python train.py --model="image captioner" --dataset="rendered scenes of toy objects such as cars, trees, mugs and chairs" --train_examples=195000 --image_size=64 --crop_scale_min=1 --horizontal_flip=false --tokenizer="word" --vocab_size=62 --encoder_arch="swin" --encoder_norm="layernorm" --encoder_norm_position="pre" --encoder_activation="swiglu" --encoder_mlp_ratio=2.67 --encoder_head_dim=64 --encoder_fused_qkv=true --encoder_bias="none" --encoder_qk_norm=false --encoder_parallel_block=false --encoder_inner_norm=false --encoder_moe="top_k" --encoder_num_experts=16 --encoder_moe_every=2 --encoder_expert_mlp_ratio=0.25 --encoder_experts_per_token=2 --encoder_shared_expert=false --encoder_patch_size=[4, 4] --encoder_conv_stem=false --encoder_depths=[2, 4, 2] --encoder_widths=[80, 160, 320] --fusion="cross_attention" --decoder_width=256 --decoder_layers=10 --decoder_norm="layernorm" --decoder_norm_position="pre" --decoder_activation="swiglu" --decoder_mlp_ratio=4 --decoder_head_dim=64 --decoder_fused_qkv=true --decoder_bias="all" --decoder_qk_norm=false --decoder_layer_scale_init=0.1 --decoder_parallel_block=false --decoder_inner_norm=true --decoder_drop_path=0.1 --decoder_positions="learned" --decoder_cross_attention_every=2 --decoder_tie_embeddings=false --residual_init="none" --optimizer="nadamw" --lr=0.00073 --beta1=0.95 --beta2=0.999 --eps=1e-08 --grad_clip=0.5 --steps=6400 --batch_size=48 --epochs=1.6 --lr_schedule="wsd" --decay_fraction=0.3 --final_lr_fraction=0 --warmup_steps=640 --weight_decay=0.2
Rows from block 7 of the text decoder of a small image captioner, named by matrix and row number. Rows with one number belong to one neuron. Each number is 128 + 32 x the weight over its row's rms, rounded and kept within 0 to 255. All counts start at 0. After the name is the row's rms in percent of the matrix's.
After each neuron's rows are labels from the 100 texts, of 14976, where the neuron reaches its largest size: "tokens" is the input token at the peak. Only what is clearly more common there than usual is listed. The data: rendered scenes of toy objects such as cars, trees, mugs and chairs. In brackets: how many of the 100.
# gate: MLP gate (decoder.blocks.7.mlp.gate.weight, 1024x256), inputs 0-127
# fc1: MLP up (decoder.blocks.7.mlp.fc1.weight, 1024x256), inputs 0-127
# fc2: MLP down (decoder.blocks.7.mlp.fc2.weight, 256x1024, transposed), outputs 0-127

gate.535 069 [156 107  96  73 105 102 114  95  42 176 108  95 174 232 110 119 120 172 106 106 129  74  99 131 145 168  76 106 106 114 104 102 156  81 156 110 168 100 176 143 173 116 114 113 167 129 116 109 197 129 107 156 100 170 180 134  86 131 109 141 139 139 110 137 149 111 140 145 105 170 139 179 181 134 146  80 134 161  97 103 157 136 131 145 143  45 141 132 126 131 143 117 100 161 108 123 111 133 143 119 123 110  99 151 102 168 121 108  71 134  72 127 156  83  93 114 175 181  89 147 174 122 140 147 120 200 114 103]
fc1.535 067 [172 208 120 150 130 117  96 171 131 126 118  19 108 124 156 101  74 149  98  89 139 116  77 111 101  65 112 141 145 108 126  92 100  92 134 110 207 115  91 152 160 118 111 121  69 123 133 161 161  88 138 139 159  76 136 132 187 171 200 121 107  52  83 160 108 184  95  85 154 155 100  99  97 128 169 156 133 108 172 117 149 127 166 134 166 187 115 116  94 111 112 118  92 146 167 161 165  87 104 124 156 121 123 158 139 119 128 147 129  92  93 111 139 112  91 123 126 178 130 150 126  88 102 101 214  89 127 140]
fc2.535 069 [ 85 165 137 164 124 135 103 160 208 103 128 150 148 150 157 175  80 107 160 111 169 177 140 112 148 158 127 183 132 178 186 152 112 121 142  91 156 158 153 139 105 110 130 130 138  31 101 109  70 156 132 134 116 172 113 147 141 177 168 134 170 163 155  93 140 116 110 163 151 126 130 115 152  90 137 119 122 137 174 133 130 139 113  58 110 173 110 126 156  94 133 155  58 140 114 131 170 200 184  86  67 193  85 121 171 105 106 163 178 138 159 153  99  93 131 112 121 129 163  91 112 109 174  41 132 149 133 149]
tokens: "and" (76); "of" (11); "the" (7)

gate.234 088 [145  87 102 125  68 153  53 199 136 174 116  92 108 175  96 116 146 145 115 173  93 111 113 186 133 169 115 172 128 113  99 131 130 163 151 168 107 130 122 121 135 161 109 148 113 103 119 227 175 148 127 105 113 128 163 128 124 148 147 108 149 137  81 180 152 127 111 129 112 150 138 149 107 161 201 115 175 127 163 127 179 189 108 149  90 141 162 208 142 112 146 153 129 105 103 119 183 190 124 126 112 125 131 116 146 134 126 104  93 108 124 146 129 109 132 124 146 140  79 104 137 142 140 172 113 124 129  79]
fc1.234 089 [117  52  98  96 100 190 110 179 105 169 120 113 166 203 104  93 215 112  80 187 124 135 135 120 128 131 164 177 119 169  71 145 100 182 116 109 118 123 172 102 136 146 148 107 144  76 133  78 150 130 103 133 124 155 105 129 125  91 116 169 167 112 119  95 130 115 112 175 118 136  84  95 121 130 120 114 162 168  89 176  84 157 110 189  94 107 153 135 122  69 155 154  91 127 134 130 131 182  58 124 159  74 136 127 120 151 132 133 104  94  88 133 102 167 146 148 147 126 136 156 121 106 101 137 150 146 155 117]
fc2.234 097 [150  50 140  55 127 147  73 193  96 227 106 137 122 138 141 117 130 156 123 150 157  94 129 131 125  98 167 116 153 102 129 141 185 175 129 165 149 106 117 186 163 156 112 131 144 103 195 110 143 123 118 129 129 115  44 182 126 123 195 130 126  94  96 196 181 104 183 121  97 141 115 114 140 133 106 218  89 137 119 100 121 133 114 133 165 137 140 103  58 122 178 126  92 156 105  59  46 146  95 162 166  97 116 135 126 158 137 116 121  70 134  65 138  79 137 197 175 129  84 115  74 154 126 131  87 151 208 135]
tokens: "and" (90)

gate.129 077 [136  96 159 104 123 111  83  99 118 163 173 141 138  49 150  68  96 168  98 136 200 103 138 111  83 159  98 106  92  37 175 150 175 175 134 138 164  64 123 152 112 140 177 149 135 116 143 129 123 131 110 106 127 107  53 128  83 150 110 149 119 141 114 162 169 125 126 124 154 160 162 135 148 113 135  89 157 124 127  98 152 186 111  90 106 151 120 125 135 130 182 119 124 124 128  65  93 106 136 110 122  78 169 135 161 167 150 143 141 124  88  72 141 122 127 140 169 148 116 115 121 158 134 193 133 109  71 129]
fc1.129 081 [123  97 114 149  91 107 142 175 128 108 126 119 159 175 116 122 126 131 211 124 106 144 162 149  84 114 132 206 164 109 131 139  76  79 168 108 140 109 133 114  94 126 124 133  88 111 131 119 133 136 113 129 152 103 178 100 183  83  86 133  96 103 181 132 152 156 136 138 230 127 127 110 173 109 141 107 144 141 153 141  84 153 119 151 144 190  94 164 143 115  81 141  90 162  95 104 144 182 145 154  86 168 132 196 112 117  89 103 101 162 150 160  79 156 129 163 227 112 169 186 122 154 105  91  36 164 141 145]
fc2.129 076 [153 135 149 126 185 124 104 152 112 133 187 103 131  60 112  97  87 142 160 101 179 125 121 123 128 119 177 100 134 146 171 107 181 136  73 101 122 113 103 103 171  95 112 129 140 126  68 130 156  77 158 125 125 121 116 181  99 163 156 176 116 133  30 142  57 102 114 149 156 170 156 105 165 127 161 136 153  62  90 103  87 120  92 120 141 125  36 168  55 128  86 148  93 142 163 108 184 160 142 172 132 117 143 127 178 124 141 112 159 108 128  60 171 169 146 180 119 121  45 149 178 151 113 108 114 101 102 147]
tokens: "and" (26); "," (22); "blue" (16); "of" (10)

gate.592 069 [ 65 157 125 138 102  86  45  92 132 107 157 130 121  93 160 118  87 178  72 165 125  93 160  74 176 108  77 169  48  44 178 147 170 103 109 118 107  89 183 136  87 116 135 150 137 178 148  94 120 137  87 130 183 158 173 132 122 124  76 142 148 169  93 188  81 114 136 149 109 196 113 225 124 142 124 153 152 147 105 130 118 143 159 131 186  41 153  74 138  61 173 132 128 134 137 120 110 112 112  92 160 148  73 111 157 144  93 100 136 109 111 114 111 107  98 135 114 127 101 182  96 146 100 127 152 177 139 148]
fc1.592 075 [118 176 152 113 107 119 168 122 131 152 107 135 101 149 113 142 115 163 120 116  76 135 129 160 114 142 134 165 109 137 115 113 129 115 141 106 193  99 197 177  88 144 123  70 136  72 160  61 122  92 116 125 153 132  88 134 148  76 117 121 166 108  53 127 124 102 158  95 165 156 134 118  96 163  85  68 150 139 140 201 125  39 131 112 117 165 140 118 220  97 132 153  98  91 104  68 102 162 157 125 143 157 146 162  99 155 126 209 113 126 204 108 109 109  76 147 196 143  95  90 151  87 190 151 121  69 150 165]
fc2.592 072 [111 129 127 151  79 117 144 156 101 114  96  83 148 168 123 124 163  52 113  95  94 146 139 140 110 138 113 169 198 160 161 129 214 107  87 117 155 144 104  93 115 105 153 113 114 107 149 130 127 171 190 128 133 108  90 132 143 123  55  95 159 155 154 166  63 140  92  72 169 141 105  83 134 149 158 115 169 105 118 140 100 133 118 126 152 108 246 146 130  78 104 123 119 105 134 131  81 146 125 170 117 143 137 157 113 123 131 133  93 166 200 100 122 127 150 105  84 152 125 147 192 122 165  53 108 186 152 114]
tokens: "and" (19); "dotted" (11); "striped" (10); "checkered" (7)

gate.651 083 [165 142 136 131 156 106 116 109 151 122 132  79  63 231  78 125  64 150 122 117  81 131  95 154 184 202 136 125 149 120 148 134 106 116 158  97  94 128 109  97  83 141 151  88 114 138 119 116 148  44 110 193 177 131 121 126 136  96 110  63 120 151 156 143 156 153 116  98 112 123 145 156 147 143 133 154 101 122 157 139 115 102 133  98 129 145 127 144 180 130 110 114 152 183 132 171 152 111 122  98  83  96 125 123 187  93 136 111 143 117 146  46  75 136 154  86 187 141 154 130 160 146 100 161 133 120 131  83]
fc1.651 081 [180 154 179 146 102  98 113 116 137  81 107  96 104 155 119 122  52 161 152 134 138 110  98 130 108 140 137 115 169 146 157 131 167  93 180 183 140 118 144 130 156  91 189 130 138 111 140 110 122 115 143  83 116 106 129 174  99 163  76 110 123 160 127 163 127 126 125 134 102 149 182 107 141 102 128 150 150 118 150  91 126  98  87 171 153 146 143 174 105  91 122  78 163 198 113 167 138  83 110 129  93 144 129 115 230  93 121 158 141 131 150 107 132 140 142  70 147 150 102 156 154 149 152 134 121 123 136 122]
fc2.651 085 [150 106 150 163 184 114 140 124  81 101 160 102 155 158  87 132 118 100 147 156 157 110 100  99 134 143  39 110 158 160 110 145 206 120  80  70 113 109 119 123 169 105 126 150 112  91 133 183 150 120 125 137 138 155 106  76 134 103 133 165  83 140 208 115  81  99 192 115 165 132 115 115 147 104 123 105 102 152 191 159  95 163  81 129 116 100 193 126 146 133 152 169 137 117 109 154 164 168 158 113 152 117 140 144 103 104 108 139 117 126 126 135 111 107 109 138 119 138 100  90 146 135  98 129 157 157 125 176]
tokens: "orange" (18); "yellow" (17); "green" (14); "white" (12)

gate.365 089 [101  91 104 101 131  99  67 102 125 133 132 120 131 175 106  95 167 142  91 180 180 115 108 105 120 122 132 156  97 130  89 129 104 104 140 174 131 116 135 141 117 160  75 103 150  90 170 118  66 148  86  99 156 159 159  83 134 113 125  82 161  90 140 131 130 131 129 112  98 153  87 148 139 105 107  84 127 139 141 161 170 172 135 154 129 132 144 164 140  84  87 206 112 138  65 114 205 128  95  90 104 133 133 110 154 187 100  84 124 146  66  98 113 180 125 145 141 131 110 176 122 155 113 128  94 155 128  91]
fc1.365 104 [155 146 113 118 113 189 137 194 153 194 125 124 138 143 117 167 139  99 100 104 102  88 129 122 156 178 138 178 137 103  37 131 129 143 136  68 141 142 155 137 132 140 132 107 167  99 128  98  66 123 165 167  59 198 103 121 123 147 142 166 145 155 139 162 137 100 180 151 132 157  98 162 124 181 135 135 141  94 114 124 119 116 160 128 147  92 152  82 168 143 177  95  70  92  79 101 168 153 114 111 175 109 122 104 123 126 129 122  98 121 111  86 107 110 128 160 134 151 160 100 151 121 143 165 133  99 155 122]
fc2.365 099 [204  96 106  89 109 138  54 140  64 194 134  63 158 120 148  76 153 157  86 148 165 129  95 157 143 118 189  78 136 134 120 179 154 168 152 174 132 135 114 130 131 138 110 136 125  77 154 136 181 163  83  76 104 114 153 131 139 124 120 150 128 162  88 162 141 190 145 154  78 158 145 153 144 111 169 120 145 174 157  72 112 196 133 130 111 120 132 126 111 105 146 139 131 158 118 179 121 136 150 117 114 149 147 112  71 119 110 111 122 170 136 118 144 113 146 152 119 144  82 157 112 129 133 147 108 131 146  89]
tokens: "and" (82)

gate.330 085 [136 145 147 122 115 125 107 176 148  77 111 113 162 181 117 151 129 164 177 167 147 103 128 151 121 167 187 115 166 143  76 136 124 158 143 172 148 111 108 138 113 166 168 155 103 139 123 120 126 136 154 150 138 163 187 127 109 140 105  79 119 128 191 151 134 130 108 131 126 159 210 154 128  93 112  84 152  86 194 154 174  92 154  87 100 133 122 167 121 122 101 150 110 136 129 205 125 101 151  92  94 152 123 128 198  86 123 104 187 158 117 100 185 124 136  54 150  78 125 145  67 126 113 142 109 132 140 134]
fc1.330 093 [100 131 125 195 122 111 152 187 131 103  92 197  96  84 131 147 128 114  77 148 129 116  53 122 108 160  90  66  84 195 112  57 133 189  87 135  75 120 144 171 166 146 164 193 137 118 133 135 105 153 148 131 110 119  91 157 158 163 172 109  82 117 122 143 122 120  95 137  59 164 168 110 101 164 165 190 137 169  81 104  91 156 161  36 102 200 121  97 119  95 189 165 109 124  88  95 157 123 166 137 100 132 100 167 156  57 170 152 137  92 141 147 145 111 134 155 151  85 146 140 167 138 110 138 126 132 120 151]
fc2.330 095 [108  90  80  89 100  94 128 107 116 115 175 159 115 143  95  82 159  81 132 151 143 135 151  86 139 127 196 136 141 138 130 107 110 103 134 163 173 132 141 108 116 102  53 142 116 179  96 163 184  83 127 116 135  66 190 128 143 108  51 137 178  85 117 123 166 168 171 124  94 151 107 116 113 129 163  92  79 182 169 100 152 112 196 182 111 137 105 198 126 156 111 107 114 145 154 169 103 137  60 150  85  96 132  83 114  69 138 101  93 105 137 191 147 186 143 114 141 133 136 133 106 154 103 150 130  99 112 133]
tokens: "orange" (28); "green" (19); "teal" (7)